Weights of a small spectrogram enhancement model.
Model: 9.72M parameters, log mel input, widths [96, 96, 192, 384].
Training: adamw at rate 0.0011, 16900 steps.
Data: trained on synthesised sound scenes: up to three everyday sounds over a background, 26041 training examples, 83.1 epochs.
Rows from block 5 of a small spectrogram enhancement model, named by matrix and row number. Each number is 50 + 15 x the weight over its row's rms, rounded and kept within 0 to 99. All counts start at 0.
After each channel's rows are labels from the 100 clips, of 14976, where the channel reaches its highest value: "band" is the frequency band that holds the peak. Only what is clearly more common there than usual is listed. The data: synthesised sound scenes: up to three everyday sounds over a background. In brackets: how many of the 100.
# conv: 3x3 conv (model.enc.2.1.conv.weight, 192x192x3x3, each kernel summed), inputs 0-191

conv.66:47 55 34 44 35 39 50 57 26 53 57 29 61 62 20 58 52 52 57 49 33 62 35 40 43 28 08 07 64 38 37 65 48 40 65 53 28 43 41 48 44 79 65 39 35 37 56 59 70 25 56 69 64 58 27 35 60 41 41 46 60 58 62 50 48 65 33 47 17 49 21 58 29 39 06 54 58 50 21 39 18 51 57 57 70 65 34 62 58 42 40 21 50 56 51 50 47 63 35 09 29 46 54 64 49 35 45 64 38 43 56 55 62 48 70 48 71 42 60 37 30 67 50 65 56 66 36 61 52 62 55 54 37 70 62 38 18 42 59 52 36 43 26 52 52 51 58 21 57 63 44 55 51 51 60 62 68 62 53 64 49 48 28 34 31 69 43 08 50 59 62 31 25 58 67 56 25 57 39 67 46 45 46 54 27 51 64 35 49 74 52 67
band: 4000 to 8000 Hz (55); 1000 to 2000 Hz (31)

conv.126:47 55 32 51 37 55 26 70 41 51 45 51 54 52 44 44 68 51 37 32 64 32 56 48 46 44 36 69 42 54 52 29 39 47 49 57 93 41 41 44 52 58 28 55 42 54 63 31 56 33 49 58 45 36 28 32 39 63 54 32 60 42 60 51 49 55 42 57 50 18 42 55 22 51 00 58 26 60 42 46 45 40 53 60 45 39 55 45 63 64 50 42 63 43 45 62 26 31 51 00 42 60 42 29 49 38 43 27 54 12 46 50 58 71 27 60 48 62 49 17 54 42 66 33 46 64 41 52 56 35 64 61 52 21 41 56 03 58 62 57 59 59 86 50 55 41 64 44 55 52 75 48 47 61 45 72 18 40 49 80 40 63 56 52 47 57 20 42 59 46 45 47 31 48 34 29 49 50 43 42 55 55 38 48 58 65 48 26 44 41 44 64
band: 2000 to 4000 Hz (57)

conv.132:40 57 40 30 72 29 76 55 26 25 73 31 50 66 27 57 51 40 67 47 27 85 42 23 42 40 31 53 52 28 47 42 34 46 72 57 35 58 39 53 27 53 60 46 28 32 39 63 35 46 14 56 52 56 31 37 35 61 42 26 57 71 68 40 47 55 35 22 50 55 34 67 48 37 41 58 53 50 28 44 22 44 47 57 57 68 32 70 69 52 32 23 41 54 42 55 48 63 56 49 46 26 24 58 27 24 19 58 40 51 53 44 57 91 62 55 51 36 47 39 46 76 37 68 62 65 37 79 46 59 39 34 53 84 46 43 47 38 54 47 44 80 55 52 37 62 42 31 48 47 51 39 53 62 50 46 26 59 67 55 36 70 61 30 60 49 58 31 43 43 61 27 39 83 42 59 66 53 25 51 48 36 57 58 28 45 72 62 70 50 33 74
band: 250 to 500 Hz (71)

conv.125:22 53 56 41 85 41 65 68 27 35 33 31 58 72 37 70 64 68 71 50 37 55 50 61 72 22 21 33 53 57 53 73 34 57 62 52 28 66 73 32 31 45 70 56 46 55 71 71 48 55 39 39 24 57 32 62 09 55 60 41 59 49 68 57 66 67 39 30 48 52 31 61 62 75 61 61 67 60 55 50 29 81 57 31 44 56 60 65 60 56 35 51 59 70 55 28 53 36 64 57 50 62 25 58 54 33 46 57 48 49 57 38 53 21 68 49 52 58 71 72 35 58 60 59 78 64 30 60 27 71 59 37 51 64 45 62 50 60 59 48 50 44 24 57 55 51 66 16 31 51 54 37 44 57 61 48 52 63 49 53 62 19 72 62 60 34 61 35 58 44 53 54 30 86 32 59 53 36 47 60 68 51 47 48 54 64 61 80 84 69 50 65
band: 250 to 500 Hz (56)

conv.0:54 57 39 39 35 44 47 61 27 38 54 46 67 63 23 43 57 56 65 38 49 63 47 40 30 51 23 19 48 39 45 72 48 24 59 52 21 49 51 48 44 77 71 36 21 29 46 49 62 45 51 59 65 58 36 50 55 50 42 26 63 46 60 56 54 76 50 36 26 57 17 54 52 38 04 51 59 49 33 40 18 53 67 60 75 50 34 65 42 39 41 25 58 64 52 48 62 67 22 08 42 49 47 74 53 37 59 69 43 41 44 57 52 51 68 32 59 54 53 45 35 59 55 54 63 67 66 59 57 55 65 17 44 71 86 31 32 53 58 65 51 59 20 37 37 55 60 45 57 63 57 40 53 32 53 69 77 73 51 65 50 51 32 41 46 62 51 19 69 69 52 16 52 67 49 60 35 42 31 55 63 48 43 66 16 53 57 45 42 85 47 56
band: 250 to 500 Hz (55)

conv.2:57 81 72 55 58 50 44 51 31 31 50 38 65 73 28 47 47 88 55 71 65 28 46 42 44 74 39 49 36 43 69 20 46 66 47 47 63 46 52 71 57 59 53 69 62 42 56 37 42 56 26 57 47 41 29 28 42 33 43 40 67 59 57 53 32 32 67 35 58 31 22 38 65 41 21 66 08 39 50 99 37 91 47 64 57 54 48 50 51 45 22 42 69 53 51 41 44 54 42 52 35 55 30 38 22 65 40 59 50 59 54 58 42 56 44 37 52 57 62 44 43 54 47 51 70 52 53 55 32 50 56 55 61 55 39 17 79 37 70 63 58 56 46 68 53 41 45 56 45 92 56 51 40 24 44 46 35 72 76 59 52 51 46 53 27 65 28 37 26 53 69 61 61 39 50 67 32 51 33 47 58 46 48 68 62 57 44 94 64 64 36 44
band: 500 to 1000 Hz (37)

conv.122:51 63 42 31 73 38 71 59 28 35 77 39 58 68 31 62 61 46 65 50 26 95 36 30 51 33 29 52 49 32 39 48 39 45 77 54 50 47 52 50 37 46 66 48 24 38 54 66 39 43 13 53 53 60 27 39 32 64 45 29 59 70 73 43 46 52 32 31 56 60 33 62 54 36 39 54 57 61 31 45 22 51 47 58 54 74 38 78 74 55 35 25 36 56 46 53 56 67 54 51 56 32 23 55 27 26 27 64 37 52 55 47 64 72 56 62 55 40 49 45 48 80 46 79 75 64 29 71 44 59 37 41 63 98 50 51 55 46 59 51 38 66 58 47 46 62 42 30 52 41 44 33 43 73 57 42 34 54 56 69 36 64 48 32 60 62 61 38 43 48 66 35 37 92 43 56 66 50 29 54 44 44 53 59 43 47 75 66 75 56 30 77
band: 250 to 500 Hz (93)

conv.38:28 43 49 24 64 39 64 40 59 54 30 57 44 47 59 43 29 45 37 63 40 12 65 36 58 51 60 88 61 50 42 53 48 61 42 47 39 53 37 55 51 38 32 50 52 66 63 59 48 57 52 39 15 26 55 61 38 48 53 53 36 53 34 38 54 51 44 53 39 33 65 45 36 42 42 47 50 36 44 52 66 61 31 32 32 45 51 54 50 87 55 50 34 44 38 49 30 11 65 56 64 49 55 29 54 65 44 33 44 06 41 13 35 58 59 81 47 31 64 66 58 32 45 30 41 38 47 65 35 62 36 52 74 11 39 69 47 43 26 22 51 60 60 60 58 43 49 55 17 71 47 29 11 65 36 35 23 62 49 46 42 70 49 46 55 09 56 68 42 29 25 65 66 36 45 41 35 38 31 55 55 40 34 57 43 35 36 66 39 32 62 38
band: 2000 to 4000 Hz (69)

conv.71:52 52 48 19 46 52 23 45 49 47 66 48 43 55 42 83 52 38 36 36 77 97 38 41 46 49 44 68 33 55 46 69 41 40 48 48 80 41 39 28 59 05 50 75 32 57 52 37 63 56 42 46 41 46 35 37 32 55 36 36 58 53 52 39 42 37 50 74 61 52 51 56 47 24 50 26 60 36 50 47 36 39 65 51 50 52 41 35 61 56 44 37 47 47 69 61 48 99 74 61 54 46 36 62 41 32 78 51 32 62 52 41 58 51 30 63 57 58 40 18 56 57 46 41 33 54 57 70 58 27 57 54 41 57 75 83 44 43 65 51 45 55 57 47 45 52 32 49 51 14 47 20 56 65 57 42 42 20 53 33 39 44 42 55 50 96 40 57 27 36 56 49 48 31 48 77 23 46 05 36 50 38 65 41 53 44 48 56 48 40 38 64
band: 4000 to 8000 Hz (73)

conv.152:37 55 33 45 54 32 62 76 38 12 44 31 56 67 39 65 63 63 16 53 60 33 73 31 52 37 33 50 44 67 39 21 49 39 42 48 53 58 43 29 43 50 34 58 48 69 31 27 28 55 35 36 35 25 33 32 28 63 61 34 61 56 62 54 59 57 41 44 34 19 30 26 55 46 25 55 50 49 44 56 44 50 36 31 30 40 66 50 64 63 46 48 50 55 44 29 74 42 56 24 15 75 38 19 46 37 24 32 42 43 40 38 47 45 24 69 44 45 41 57 52 46 70 26 56 56 36 55 37 43 48 42 54 38 21 66 59 57 55 81 27 42 43 55 71 31 68 42 37 59 58 35 38 22 25 39 13 40 47 71 21 40 59 53 59 63 40 34 52 40 48 66 44 41 16 44 30 41 33 35 53 48 28 41 42 68 44 45 53 57 31 61
band: 0 to 250 Hz (51)

conv.58:65 50 64 72 52 33 51 56 60 21 42 44 39 47 40 51 47 53 86 53 57 28 59 28 41 57 51 49 58 39 57 27 29 75 33 56 63 54 65 37 39 34 62 42 49 31 45 52 40 48 54 12 67 49 50 45 44 34 44 59 57 49 33 51 33 70 35 50 87 18 51 42 81 24 22 58 38 34 37 51 48 66 63 61 67 47 37 43 33 47 54 45 64 55 17 37 44 52 55 45 44 44 05 60 60 43 43 58 41 89 58 53 39 92 31 35 49 41 58 50 42 42 53 46 59 47 55 57 28 43 35 35 40 49 50 15 66 43 40 42 45 92 49 48 46 50 40 50 59 69 51 38 89 59 54 37 52 58 35 39 33 74 48 30 59 44 39 54 68 42 51 17 57 36 35 35 90 82 72 38 47 45 45 41 45 45 34 64 47 55 63 50
band: 4000 to 8000 Hz (75)

conv.56:52 36 45 53 25 51 50 34 62 53 53 48 57 33 63 47 39 49 39 51 67 67 63 57 21 46 50 22 38 61 61 73 76 50 35 40 40 47 65 50 41 57 65 28 58 58 57 40 44 56 28 74 50 67 71 68 64 52 49 63 37 34 29 57 32 58 61 01 50 70 68 49 33 55 53 55 48 45 53 31 58 37 44 32 76 14 55 42 49 41 65 58 35 69 78 08 27 62 25 47 41 53 73 63 36 77 65 58 56 56 22 64 26 36 64 46 37 62 34 43 45 36 38 43 50 28 51 38 51 61 73 47 62 50 55 53 20 47 38 24 62 47 44 47 29 16 49 56 67 69 59 65 61 40 50 52 48 59 45 26 69 16 32 61 49 49 25 50 54 46 43 58 40 48 60 90 45 30 43 13 66 42 55 67 56 40 29 43 48 70 50 46
band: 2000 to 4000 Hz (51)

conv.52:41 35 41 15 58 46 48 41 52 41 41 46 48 55 46 72 48 42 40 52 37 62 55 46 46 48 56 68 67 38 30 51 26 34 38 55 99 62 37 37 45 61 45 58 30 47 41 58 55 77 57 30 54 42 61 50 36 56 41 48 36 51 44 34 62 54 28 51 66 12 41 48 65 31 02 65 51 30 40 40 53 55 57 52 60 50 39 58 51 55 60 40 45 29 29 61 39 62 50 16 32 39 24 56 46 59 28 31 45 37 42 58 42 31 49 49 51 10 52 65 39 48 42 38 70 46 51 47 41 47 35 50 17 48 51 61 65 37 47 20 58 21 72 59 47 59 56 49 35 59 29 34 36 56 48 39 47 64 14 54 24 55 49 47 70 99 46 46 49 23 51 41 59 48 38 17 36 54 35 60 53 37 20 36 66 35 37 67 52 63 58 56
band: 250 to 500 Hz (32)

conv.13:32 36 51 58 18 53 49 50 68 48 52 40 50 46 62 64 40 36 46 49 62 81 57 56 57 35 64 42 63 67 56 44 55 60 54 58 13 50 34 57 47 48 45 45 47 62 52 33 53 14 69 64 60 61 46 44 47 42 64 63 56 52 56 43 41 75 64 38 20 65 73 65 17 62 52 29 62 50 54 27 50 29 71 40 48 45 63 40 44 43 66 61 55 68 69 44 34 71 52 43 66 66 56 47 32 59 52 51 29 78 44 46 55 58 33 43 47 69 41 15 40 49 50 53 35 50 45 50 63 37 74 54 36 55 38 47 00 44 52 46 39 34 30 40 54 44 54 52 54 42 46 81 90 45 79 66 46 22 60 37 71 17 34 66 28 59 13 63 27 47 46 55 28 49 42 80 34 38 65 52 25 46 84 46 36 45 54 29 52 60 34 60
band: 2000 to 4000 Hz (71)

conv.154:25 39 67 40 43 38 53 48 74 39 22 40 46 75 68 49 25 54 54 51 57 66 71 44 45 35 49 49 47 70 39 38 55 48 36 55 33 50 56 69 52 52 48 62 55 61 52 47 48 52 00 36 27 55 52 50 26 39 63 34 38 43 38 41 53 48 52 13 46 60 69 55 51 75 50 45 60 58 65 57 74 52 25 39 32 21 63 38 56 47 94 77 42 52 58 31 30 45 52 50 36 58 62 52 34 63 40 38 61 52 21 44 29 76 37 47 34 40 63 32 66 36 44 33 52 32 26 44 37 64 47 42 52 43 14 63 47 51 19 24 48 55 41 43 38 44 80 40 17 32 55 36 35 39 50 35 31 52 42 66 48 24 46 51 45 42 42 42 48 31 23 60 26 36 20 50 41 63 23 21 43 54 47 41 54 58 30 62 68 52 32 70
band: 1000 to 2000 Hz (50)

conv.158:77 51 39 28 43 46 59 51 55 40 53 41 37 47 57 57 56 52 15 61 29 44 51 32 40 40 53 44 54 49 48 14 48 42 39 38 99 66 28 25 43 56 57 48 38 60 42 16 58 69 48 44 58 40 58 34 41 74 45 44 39 69 50 49 66 67 33 64 66 39 53 35 74 50 07 44 43 41 51 45 56 54 34 68 32 43 60 56 69 70 57 49 42 60 23 37 49 61 50 08 34 56 50 25 51 59 14 31 33 58 38 19 47 43 49 58 45 48 41 63 61 44 55 33 40 39 35 19 30 47 48 53 52 42 19 54 68 53 55 48 64 48 37 61 59 55 70 43 69 79 67 32 31 30 42 42 31 45 29 76 44 56 64 45 58 87 44 52 59 40 65 72 36 38 37 37 69 56 43 30 47 44 47 39 46 58 40 52 59 35 22 61
band: 0 to 250 Hz (52)

conv.54:70 28 68 27 55 40 56 41 58 43 80 56 39 37 47 54 51 38 46 34 93 58 53 53 44 58 52 35 64 51 49 64 39 36 55 61 99 78 17 55 51 24 51 59 46 40 18 35 55 61 47 34 67 43 33 46 55 61 52 42 40 44 55 53 30 55 23 54 65 23 54 73 71 39 11 50 34 40 50 45 46 48 60 43 50 52 34 44 39 24 67 57 64 56 07 55 44 66 52 20 39 49 33 69 50 60 57 34 70 79 60 46 54 53 62 37 64 40 47 58 21 48 32 46 45 57 59 46 60 50 61 60 30 54 29 25 47 36 59 34 66 34 45 51 30 38 48 63 77 24 56 48 92 32 44 55 26 28 52 29 55 33 59 54 77 61 40 34 33 35 65 41 38 46 54 37 49 52 42 48 76 44 48 43 52 24 53 43 32 32 41 58
band: 4000 to 8000 Hz (64); 250 to 500 Hz (34)

conv.23:38 61 47 53 46 41 54 46 58 53 12 65 60 52 59 51 32 56 35 49 62 15 67 41 48 36 52 69 38 62 41 65 56 52 25 47 39 44 48 59 52 36 31 57 66 73 47 37 45 45 58 59 33 26 55 50 50 32 60 46 57 27 26 60 54 53 40 54 56 44 61 31 22 42 39 58 42 40 45 47 60 60 37 34 40 24 61 26 40 77 55 55 50 34 64 44 15 34 44 48 55 69 67 19 47 54 57 58 45 29 35 34 31 60 54 74 40 20 55 49 46 17 63 18 40 31 33 66 45 45 24 53 76 00 60 60 32 51 28 19 43 64 49 44 52 35 49 35 29 71 45 36 40 51 35 34 29 69 44 41 35 42 39 62 38 26 53 56 58 58 17 75 44 14 37 54 45 36 48 38 58 55 35 77 45 45 18 62 41 49 59 36
band: 2000 to 4000 Hz (59)

conv.191:60 42 51 22 99 59 66 38 79 72 56 42 19 44 83 42 43 33 69 51 29 46 71 10 59 35 83 61 47 57 47 49 62 64 46 56 33 72 51 50 42 64 60 40 40 63 65 57 83 42 67 57 39 61 58 35 79 50 49 46 40 57 37 47 55 18 56 59 41 46 80 39 82 57 47 37 43 43 54 51 75 42 41 70 59 50 64 52 54 54 67 70 57 77 47 50 61 51 60 36 82 46 63 41 52 73 28 45 45 31 62 46 51 40 64 50 59 57 64 57 63 50 41 52 71 39 27 47 65 81 19 49 43 51 70 23 54 46 46 56 40 51 32 44 40 55 51 44 74 62 70 31 27 60 49 36 53 48 29 60 55 52 92 52 47 63 71 85 27 43 62 63 41 42 77 45 41 58 32 56 53 34 50 41 45 53 39 57 63 40 48 54
band: 1000 to 2000 Hz (33)

conv.145:62 35 43 54 42 47 61 45 51 37 33 46 37 37 41 58 38 48 72 40 28 55 65 21 40 49 40 31 65 57 60 55 33 56 37 45 10 58 49 45 28 53 53 37 23 41 38 58 49 53 67 00 67 57 82 49 46 35 57 85 44 55 35 63 70 76 50 60 56 51 44 50 67 55 61 24 72 43 39 34 42 58 64 42 52 46 45 51 28 51 61 53 64 64 34 24 24 33 43 67 39 57 21 65 66 37 55 66 25 81 60 40 37 83 47 41 52 42 63 48 61 40 52 37 59 46 50 67 48 52 50 59 44 48 54 39 67 41 36 23 66 53 16 54 59 41 64 38 51 46 55 54 98 36 44 60 47 65 23 39 50 66 53 41 47 16 42 32 59 44 35 29 46 33 35 30 72 62 84 45 54 54 64 48 09 41 39 55 37 49 62 50
band: 4000 to 8000 Hz (71)

conv.120:63 34 65 65 57 36 43 38 89 42 50 74 49 63 89 67 39 40 19 52 78 53 77 47 38 41 83 49 50 71 48 30 55 48 35 51 11 71 58 80 64 49 44 51 74 69 43 42 52 61 21 36 45 53 47 32 58 56 62 61 32 58 38 44 61 30 55 56 34 51 83 53 56 61 59 46 81 49 61 58 79 52 43 30 35 58 64 54 63 68 76 77 57 63 51 48 40 61 41 49 62 59 67 32 48 89 54 28 61 68 41 39 36 74 31 60 46 51 45 58 65 58 42 53 46 25 40 50 39 66 26 74 42 61 26 62 44 48 31 54 42 64 11 67 62 46 68 50 61 41 59 61 45 33 52 29 36 38 75 41 54 06 61 67 38 54 55 77 59 64 54 61 53 41 50 60 37 60 44 49 50 49 62 53 49 54 39 61 62 52 39 57
band: 0 to 250 Hz (37)

conv.44:48 48 30 40 59 47 32 45 48 38 55 48 30 51 54 61 37 42 29 39 41 58 70 16 40 52 43 54 56 48 51 08 46 50 44 57 31 57 33 39 49 40 36 32 51 54 21 35 45 56 70 33 16 45 57 16 48 48 46 61 48 46 47 47 54 47 39 82 56 26 49 55 57 32 52 37 56 30 30 40 37 30 40 46 37 52 50 45 68 74 43 45 51 69 27 54 76 62 50 47 36 55 31 39 38 42 20 42 49 00 47 00 62 67 18 80 52 67 62 51 39 54 53 38 57 44 53 78 48 54 19 49 51 47 44 50 53 39 38 65 42 55 39 55 81 54 56 44 69 60 72 36 36 35 37 41 52 58 34 59 27 31 59 44 57 05 51 38 29 47 37 44 45 33 41 32 40 48 40 53 33 40 64 47 41 44 50 37 31 04 54 58
band: 4000 to 8000 Hz (78)

conv.138:37 42 52 37 61 46 53 55 52 49 54 40 39 48 37 30 60 44 39 26 73 50 36 80 26 61 38 10 68 36 64 52 39 65 50 37 95 44 50 61 43 54 49 34 79 44 38 77 50 57 52 34 63 31 72 52 50 56 40 56 49 45 64 31 61 38 36 43 39 80 52 69 53 52 52 51 58 54 35 52 46 36 47 65 55 48 31 38 73 28 62 41 25 42 72 47 45 37 19 42 46 46 30 55 59 64 46 32 80 85 35 47 65 50 77 19 48 45 33 36 30 57 49 44 46 68 48 22 32 68 37 49 21 38 10 16 36 34 56 19 48 48 37 68 56 49 45 40 61 43 42 62 52 33 63 35 31 62 24 40 47 43 45 35 48 60 39 39 39 21 60 33 41 56 60 22 33 80 76 68 35 45 62 50 55 42 57 58 58 49 44 54
band: 4000 to 8000 Hz (59)

conv.113:28 31 36 42 19 57 34 34 44 70 47 61 34 47 30 64 29 45 35 61 49 29 49 32 53 50 40 55 76 40 58 60 47 53 41 47 46 37 28 52 74 54 45 39 50 53 63 58 50 50 58 48 52 17 53 45 48 48 34 66 39 61 31 25 51 46 41 45 30 31 38 35 19 23 00 47 33 14 17 36 37 35 22 32 40 43 36 50 44 62 44 27 24 39 43 51 31 36 55 00 40 44 47 32 49 42 62 64 35 36 33 37 36 57 54 64 53 43 61 43 41 41 36 34 61 36 54 66 60 42 62 63 58 29 53 54 09 36 28 47 60 52 29 60 46 26 50 52 45 48 39 49 37 49 47 65 40 56 32 57 46 68 12 33 47 59 33 45 55 47 31 51 43 31 51 37 33 57 48 64 39 23 31 55 40 33 36 35 36 79 58 46
band: 2000 to 4000 Hz (58)

conv.76:43 47 26 63 24 51 27 59 44 53 45 57 59 44 44 39 63 49 54 30 55 41 40 62 44 40 42 58 41 44 50 50 46 37 54 69 84 42 64 53 50 57 49 43 31 36 45 42 62 41 48 77 52 45 30 47 50 55 44 37 61 37 53 52 24 61 49 45 47 34 36 63 00 48 00 67 21 57 43 46 42 31 61 51 62 39 41 41 40 38 51 36 60 52 62 55 08 41 44 00 50 48 34 48 41 55 59 44 55 33 46 55 48 62 46 34 52 49 42 19 22 46 54 40 42 62 41 43 69 51 57 55 43 37 53 36 00 55 58 36 53 60 73 44 35 33 54 34 68 41 64 70 63 50 52 60 46 27 46 76 55 32 43 53 46 67 23 46 54 56 52 32 21 54 50 57 41 49 60 47 51 55 40 48 71 58 50 19 48 67 55 57
band: 500 to 1000 Hz (31)

conv.35:38 44 29 49 31 47 25 42 56 49 46 45 38 43 49 39 33 39 55 31 26 61 60 56 46 29 47 64 43 48 50 25 54 64 58 75 25 33 45 49 36 37 49 44 38 52 45 46 45 32 51 59 07 70 52 41 48 36 37 39 45 40 45 27 48 60 52 60 29 60 57 72 10 49 64 24 43 41 43 46 49 25 56 70 49 53 43 43 46 45 63 47 45 45 52 53 20 55 60 59 56 40 31 46 19 60 40 44 38 33 54 24 69 75 13 51 51 44 22 04 31 57 38 61 35 51 23 35 66 52 36 46 38 55 37 50 00 35 49 25 33 56 60 51 58 46 48 27 58 47 51 64 53 56 61 49 45 53 34 52 42 40 46 48 21 17 22 55 30 43 50 43 18 38 51 56 35 69 61 46 10 30 69 35 60 44 58 24 58 43 35 69
band: 1000 to 2000 Hz (42)

conv.135:55 59 33 50 61 59 54 48 66 63 46 59 52 58 65 50 51 45 48 73 47 66 48 79 45 21 55 46 67 45 32 44 45 80 66 54 62 44 67 87 58 47 83 39 66 37 79 65 66 30 60 50 69 66 20 50 69 35 36 33 57 57 49 46 42 37 80 59 77 67 63 70 62 46 67 58 46 46 46 49 57 43 51 64 43 64 35 58 58 42 64 47 55 85 50 74 24 56 41 68 67 53 49 42 48 65 60 57 55 77 64 47 65 64 62 65 80 53 55 18 51 57 50 62 38 51 15 73 44 63 48 56 52 56 35 45 33 38 39 29 28 60 54 50 43 82 31 40 50 51 74 44 70 75 86 40 42 29 57 52 70 48 54 52 34 56 69 68 37 75 66 52 35 47 78 51 52 88 73 68 43 49 73 63 57 40 53 52 73 37 49 72
band: 4000 to 8000 Hz (62); 1000 to 2000 Hz (33)

conv.80:58 60 34 49 47 44 46 63 22 36 60 31 60 64 21 60 60 54 65 43 34 65 35 45 39 26 07 23 59 34 37 53 41 34 67 59 59 51 55 53 42 62 60 43 21 26 47 59 71 31 48 63 65 56 30 25 42 46 38 43 67 58 69 53 42 58 35 41 40 37 15 55 22 40 01 57 45 51 28 49 19 42 58 63 64 61 31 56 52 36 40 20 60 53 53 47 33 57 38 00 31 44 38 59 40 30 43 68 51 44 50 58 64 67 56 43 65 45 55 31 25 65 51 64 54 69 32 57 53 60 50 60 35 69 53 30 17 41 65 41 37 61 44 52 49 46 58 20 61 52 45 58 58 56 56 59 61 54 47 70 40 56 43 34 39 77 39 08 47 70 61 23 22 68 50 48 42 51 54 63 51 46 40 64 50 52 66 36 52 70 44 65
band: 250 to 500 Hz (99)